{"encoder_experts_per_token": 1, "loss": "mse", "levels": 5, "optimizer": "muon", "max_steps": 13200, "epochs": 149.5, "final_lr_fraction": 0}
Rows from expert 11 of block 4 of the encoder, named by matrix and row number. Rows with one number belong to one neuron. Each number is 128 + 24 x the weight over its row's rms, rounded and kept within 0 to 255. All counts start at 0. Numbers have three digits each. After the name is the row's rms in percent of the matrix's.
# up: expert up (encoder.blocks.4.mlp.up, 16x192x384), inputs 256-319
# down: expert down (encoder.blocks.4.mlp.down, 16x384x192, transposed), outputs 256-319
up.1 098:169145138171118089144129157092143116122128147130144124136093131131131161103147126154109118132096139179128129145158145155111108194115123160107098132090131130107127149120144129101153108113115159
down.1 107:121129118143088143136161162102085095143156112147110098091139131114104127167093137092112150097110130127142106108137144129116179111117143133155092117114126146145139097115137160112105122148109154
up.2 120:145126102134142124161137161123101128156113106120165161102136119138166109130110116162156162075137138093148135105134126118116139139130140122129112152154127117108125182160061093139122170119154133
down.2 107:096156140128134118108122147079165156150118132114159138107102139116157126164108152127131154118151150071110119146144139104138148140176096166141140141132141117112146124145137106124123101161108140
up.3 091:127131156072155105135138119152136119122117080111113125173138162112143158122123112126155131096132106093132101117174103121161133113116140135111108111106214138111152126153153125180124146157117115
down.3 113:121132156143117162133115174135099120112154153146132147127142128096110124121115088109101116142121128134089133140091146165100120173115115135140159114133097171109120093132096142107136089115085124
up.4 109:149114093112174133152135107120140109116155149128149116150109146123102163133133137124114110133103102074142160121121151143113118116144150217142118156137156120154099101149094110113109140151152123
down.4 108:156155154127139107116072125156114079130125078115140155110154111096141133149056157122143124147085151155104135137140161150112080150120140105131115113153163154116159110136158121100122158164123129
up.5 103:129127100122151146140177133145143143090102103142124103100118137106117143150084142126172137095161141125141144107146092111141134128135110090094088118143162161130155099127126133123120161122134179
down.5 095:162121118125149120082108128116145097149128122158151120132092132175137131167143142135157150063127149130091162150111144127136124144139117105098148126121129126119126131101116132123104125144114135
up.6 101:096120137114112153131130117101167140142105134118165121120076130146107108106131157120127115138127112168132175137132121115156081126063092121134169170125130148119179117098151141113137135146138146
down.6 111:205127110114129141147129098145148111136174160143107181099129139140187129141072122142107161139120135116145127088174156152154121186161145128146110145083114101147078131145154135125090174136118158
up.7 084:102158116139162127156143115140155174119132134052103121125087099127122136123159137129116096125137123179140130125156146126139143123115128139089129116123109141136159144084179177143160152121115139
down.7 058:163103145134138136140168091131139134122116195138152115150162156131094140129103139165133133060105154108164129080135127153168150172108126125144142135134132119117104080135171113130152155146158131
up.8 094:170116132138138071148159124127125142108114148134107077146119141116076122115168130117170077145122154112125118164132124131127151077135114166150121075100143081108163139156120160120122107131126166
down.8 070:141161127106155092101174136104091117120140157113145114151092137106095123054113098173144095107126149137142117136114111139121106143152101109179116164106120144146145121163136147169121142128159153
up.9 095:152089117148114124128109159188088146139105093099156131135183138120105109146168104140159143094129114157161134124140124144116126079109121085156130112101130134120087135140111129123142106106106126
down.9 106:116155172160128121112123111139158128103130180113107113095106154142113121088092132097104157131096171118121101120107151116106146125131148124126106169126139131152159106135144151138122108187097114
up.10 084:115114131139141133085157121076148150131137095121115137131123091160176055140134107143138134129110108170145167146109107153130130127097095137143143077157132117129218148125138125156132118150138132
down.10 083:145093160133152177136156124150132127093116146160148146138187112138109103125150123106150133117132127119127144132168133111147171142176164144164182101115101113114112125137100095113129120117107155
up.11 124:098115137113116117130123166116120097186135143135120137147173110111165139136137118115135150161137157134109115133129124137167097132149124133093114125107106130127148136133095121129152110144109108
down.11 146:141098129133091113100124101094106104139053169109132134042124135167114117134153135111157151121116098119116132141141167132104099111112156128105098125129141090151142122121039092131138133154087109
up.12 118:108154111132129142121121085091150117115145163130157125163062100128153095140136166135112122168120132142147143100099144109111112161125161190092133162135115124141110128161111129125117149104108091
down.12 167:140101126135146113149129182162109139141129116118093128137198152112088151166126134136148132115143134098132126157128123136122142083150115102142135104163183150122144129111137133112136125148142131
up.13 069:101109081131123137123136120120140141107173119100130133083113120149098069094136149148144144135121144112150142128148126116116131140097105099128088124169161179109138164131139137176107110116151125
down.13 051:133108129161138162112185131142109092091104117128111146130181143111122141104108146112152099107127149140096112103096121118126118142168109116133131174166130134136130087114138065088177134140123132
up.14 093:132145110101133177119121107105094107104129108136156149079088103143149125129146125139109146151117213115153153149151149137141163126122144168104160138092166159121078122153139103121118137151125174
down.14 084:141163163122159140099134126128144118088146117153145122084087119148127128114139140115102140104136101119099134141125100126102159162120147195076119162098069129106113110166089123143115124101138088
up.15 097:136132123126115093125142125130168110143122122123117122123131110140131115166120130094144124190112091166185141152122163142117126113107123158119177169166095130107150121122171143122097151089116160
down.15 101:107137121120094115149151138117118156199114128119092167105113135130122080133092122129109123091120150078133104147128132121104150113168143166155109146108095125162105149140084137129138108137139079
up.16 103:086145124139100148141144143149058128168130144108140105106143089113095159141146111156130176149134123130136094141141118149132129098109152145129130098130103093086113112079135099157104129130169110
down.16 085:147134145104113139152160149141150135119131126116130147109112146150153094121122119151096091130133119096119148136101103147121159165089177147137132127068116118145150139116167167145130140142165139
up.17 055:098149115141106131128122102145118118115149128109149095139096138070145124116110142095140151149139117120156127134144074130121118155098122151105139119106125143130144095154145093180148110137130122
down.17 034:113104146181170123107158139125130104178148138144181151129101127127092109162133132108137151160126152127117101151114153108133110124099146097118135108143068188141170098145109106137121091115062105
up.18 118:091106115118164105160143148102090117136122151143128111106139151151105110160150119097123127150156127146094112145161092147142131137090107176121116150144148078115120080171128108140138106128094135
down.18 119:147111097150138114165150100126135155135084146123124149163199152167161136115138122151097196141104080140128137097127112111123084080095142171169145089143179137112106136134100128103150109085127132
up.19 102:109130144116136181141143139099124133115142122126167097097127143136147156131123149128158117104155124122152157113122115070130188120135123139176106073109113121121133138160142134130176156141116150
down.19 085:136113142093132140112123175130140083140115149136133125150178144137129128137139162088055122132098108146112108121139163158124147130128128140154149149162133132110123094128115159143151069084109127
up.20 099:126095131123146121133132138172144142105084140132138131167134129164115145163105138138118122110110103176145142140138118099124130132157144148174069127102062146116113129124126073125115113129094104
down.20 129:126153093113095138139133102122108066139149080120130091153089119109168147141120149121145131105116119111154122150094108130197151120123156136194079118119095134172125135133100141130148109108085153
up.21 119:140132077131142141116115097108142102105116138138138145161088103109161104145161148148103129139116138132148127097115147108115134160146133173115151154104101173119096132178113096121118127081086099
down.21 133:145104156123103128122133135124165129138129053157126147148148127141106147125113100135108084119103087135102128132153132146121138154104166124179118095111097096086167144127128142127115118129102151
up.22 110:128097138116122108141087128146144079111132132157122124158142142101116167125160130102152101161161116116154108125108127101102140129130122073149148119157137119145097080159126104142116168095159136
down.22 103:142130136119145154110136145134111117126065151114150095138180144155159082101151105107134124101122135118119143125130163132154130110112126109157130155129147121150122100127075132110123115151142107
up.23 097:157139109137189121102133129164111113132127119126135085151114135128132147138129131121158120171112142092115132159115103143102117161139112124115115095094123122115156128149135127120065100093144151
down.23 110:140097141129106106146158154178127138121127139161110120128119121159104120121097135118150118168114141144119136117158146156187153124085132116117107122122145144175084102152170168165105131122142101
up.24 106:119178130147120122110128083130147121077150154091123109116084127114122149101113085119104129154139179113121158094144152059111153125141128156121134115150084112150121155150150113083148152142113130
down.24 117:109120137128138154054100143105167118147101104148144105097073166106090108087131127113147099076109127109112103164125152143185161127127113129178070171127142136122104154112136100124149148148133102
up.25 103:131124147134076163165107175130150160130132100102100146074162143132101085138146120129149096120158073158124139142111144123184166150100133122139115101140206182111137131160116100159134115108115136
down.25 100:107103171128127156120150089112130097128133183151113148124115104153111106118073150108143170132133105153118113100120118138158099121133149159069060129108119103122145121126112111120119148092139149
up.26 104:118141144119079150115155118084116139116118140071134136143143185099129193108121144156128154160153141115072150133151124087086116123091095166137137126067142140125152119080130101121151100140150151
down.26 112:142126142131165101130153112165132125082142116123138109122158091194074089091098121128145136088132109132131138173103114141116120151164122135108156123154121134153123139145093139120199136146180132
up.27 113:131121122116144134131145138146122124109117115148112143109095100106108193120084124107143151133092100099115120174142102125127145213122104097123101099142170148170116139108132119140101174142118124
down.27 101:112111154112143128136133140086160124136178121127155120116106107152136140129131152134143117144160122134145124117110120134116134087148074120082108141150144125131081129127160125099175118156171114
up.28 111:143106106156099157139144127102157132126125123147134129111128134122160151136129163133112137126109156101118194133116107165145140103117109192142117165096151151137116113121103123162122127108102145
down.28 113:091161156136146100090135099155157097113106124117105137111150118141133166096131101125168125131108120126149116136145134117101133071129120143124144098110175153119144112070137137151118136143083069
up.29 114:127104139133148140099148128129130125105112113128157124137149118159147095156137152162138125156112114092101081120093112093133122111134119160104126141055125101171113115155117143130074090126155158
down.29 102:115122132111122123126086096142087127121160130112076129175130132110114156145089147104121089097137135111125110156142149136178086078118177145098069120130097148109121128132095151136112167121081138
up.30 063:116137096111181094140160133138138115123105158125103089125169131139140118123183118080127079164116092146166155102147185135098120126157127158093124120121108140150139152114153128135143098119138153
down.30 048:080167172150141124122149159117114161124120133103161101138166093130138106101165111137141161111128124134139118144113140131143158176169147115100102073132109145092170133127109138142131161159109122
up.31 115:168111092141085151142126120125171125152132151132150166121118154113088123084121150125131130115098060157083113132112150097100127165096124120121138192146092118124153078168132136135137114166176121
down.31 108:134133113068147146162126111134126171140173172133091113145151127137129084153144129133148168112130144144118127129139132160123123128190153109138130173139140134158171040112136124128156098167100172
up.32 101:129144159169120123118144141065107131194090106108119114123125131154140126136125153125095116111087140146095128122132164115137144119089116177096115155105161121116125098135093192122114141166108149
down.32 104:132135143074124148150126122137143125086120170151111149065141122097148114093112165140104155140135117107152127119144117138134142148139140138144112138147161158151136131140085143099127107152132139
up.33 090:140133097162167094164069106085137126135118143149139106118108130118111101140099141126091137178111090119133086118101123119102141093114156170160157093160128155066121102120117126105133144168117130
down.33 075:126110140099056087128154116112144132141133142158165105155154132160124186147146152080167157116094126135118104147106164115135118117156111143161126122163139113120132101141120099142137130108104109
up.34 100:135123162117155103137131126142177157159151135125137139154116132132107081091098131125165106113142144140123129127098154091185106106153162120131097140100129127105139084147125123134090138149104128
down.34 091:080125141138158089110102112149139095057091090126108164126158124129152062088145120141160117115156134074107171120138097095145132127105095128169137115130131139186132173136148103120104146166120138
up.35 041:103113137134140117100142130146119164111157108115125102098090123123113176080074122099152143130156131118179143094081152149118094123144131145116145095126120149102121128142091140087115172127107125
down.35 024:155135115164166115146148157133167097151133173171115103090105124146098157105145156086154140089077120088151143138111134125120127123149125096125117110108064184117149087116166116136138117135141097
up.36 109:143136093112108093132066105137120150131151121124173154127114139148183115143127127141119110118103116132127116129122128084124176149139112139144103117151130164137053115138223090139108112104122132
down.36 113:114155150105094162098121108144166132173144161125120125142142123124106068139149143140093081138116156117104120118103103094156108156126125129173149122089147122169134189099158106127106118114138058
up.37 105:130118114137128122154106131126152085116147146136079148128189107102151123116143140117154155128112151145134124162155124111100111112157173121108104129126100138132102113138150123103121094142077119
down.37 102:127082133135086133146123116141105123113106098116091126112095128140150122130105135150124149124134118130110111091104110141113140120128138132146106114119147117139146152125136071127104127106158109
up.38 103:120120161133137123116145150148123118143097110139124141159135128160113130128129120107114131076142136105115116153141138125134130136118123123147127136124149128097134137185113155129128120104094113
down.38 106:147125083142105114124146109137176137116147150140109130080135144123156121102094191119138170163142113140131126130102130134152131133151102153114128140139117149104151154101132108115155143143120136
up.39 102:140136129142094129077092115111185158134103129113195075103115106082106143095111096156153124102179139108117135107119167088135123121136140105127151096148124165162163112157103124148156119171142103
down.39 088:152133123137104139129149082118156110103135136110120111162176129150149112198135117072103148122097141102129116105139185136136128174141158137140110179126103110125134128177154100151081109115101151
up.40 107:131124170134131164157165120130107127118163126069126140092148150112123158134120098130116151096102120103115124125116103115110122108159118085122117136122136134178133126088097139106177133128137133
down.40 102:114115141124134131147120116156148192123163140133163120155126133112079143118125102098131126082146105124150093128095167116100103085128113101182124148119086099121148110135119116188128121123119143
up.41 107:093113120123112137146157147101158101083118164137112142142157113125151111131101157125146152116159118125126110107128129179095109130139116075123135118120077114104093104115120192134121113112111101
down.41 100:153127180165104140143132131124133128160132144157105117083159148140181126099171078171134109175106184160127117157160105129141087155140184132124107150085161125166125115164144150134075117159125126
up.42 042:118142137121110130133129137148112157113129099145102124083162122101141159125149139152112121108149086154126144072127119107140124087087098136134162135133162140134129159128126157131137115107164151
down.42 035:174135086125118151094118104105135116153176093174151138084133130131135111115119111105144150138115149151117118104115088154102125129138096105085129153114143098110164112162109115082133103141115122
up.43 130:139166127086104129098081077147148152158136137123123148124168135137113101155130123162136106115148169130119120127093136108117118153141154143117094114101155130120058141129173125162086120131168081
down.43 118:120174080137066109148103178187098160109157091169117074144130124122102125124150081120113100118121093139092142101109154112129119173116110137098100150131101155143132146139153157124138090144093153
up.44 087:112114133127096121144122178193136141120103141098128139119156112133115127128074162166122106101132104144113124122144103154133132104130111095105097098133079096137129090122119124099134107144104092
down.44 074:115117184112087159140159113133142098102121113157153102109101155133127142125131110178114152119116110138164092131118097119079149143123138118162094119138134167147104133123096099090135093134147155
up.45 111:131150125168094111113128177120124077142138183121134134101096190086133087126101138129120114126120124163119165130136152116167105149149091151137131141110138145129159139105138127125165119153182110
down.45 110:097167123118137114166163126129120120146111147168094124128137088181127142087144129100109121091106139109189117108142114101121127165132140116132147140133121165169160131143079137123100102153122133
up.46 117:108140160146115113163129126121158155124116167166111135115099115163093174104155153139134129128117159119104095147142127083142128171123153088116116153101132125176138155120126123108163156170125158
down.46 115:125160109125117100145137131144071157100122147154160172193141131173140121130134082142167129157121157132126154114132161133108105084141129108144127096164132085101110145131162136115109097109127103
up.47 109:125104143120106122128124131092122126129126102145102095118130132162122122129098109110152144142157082158108146110139119178124107112081150136073119091133113140104116163142126136161133139110168142
down.47 110:121091122090129145123150114184144114151114137181102159085165127093131144093070147132129138091120130086103140093120122137144131151155134132136121117108123103133136100148155123155126165109075107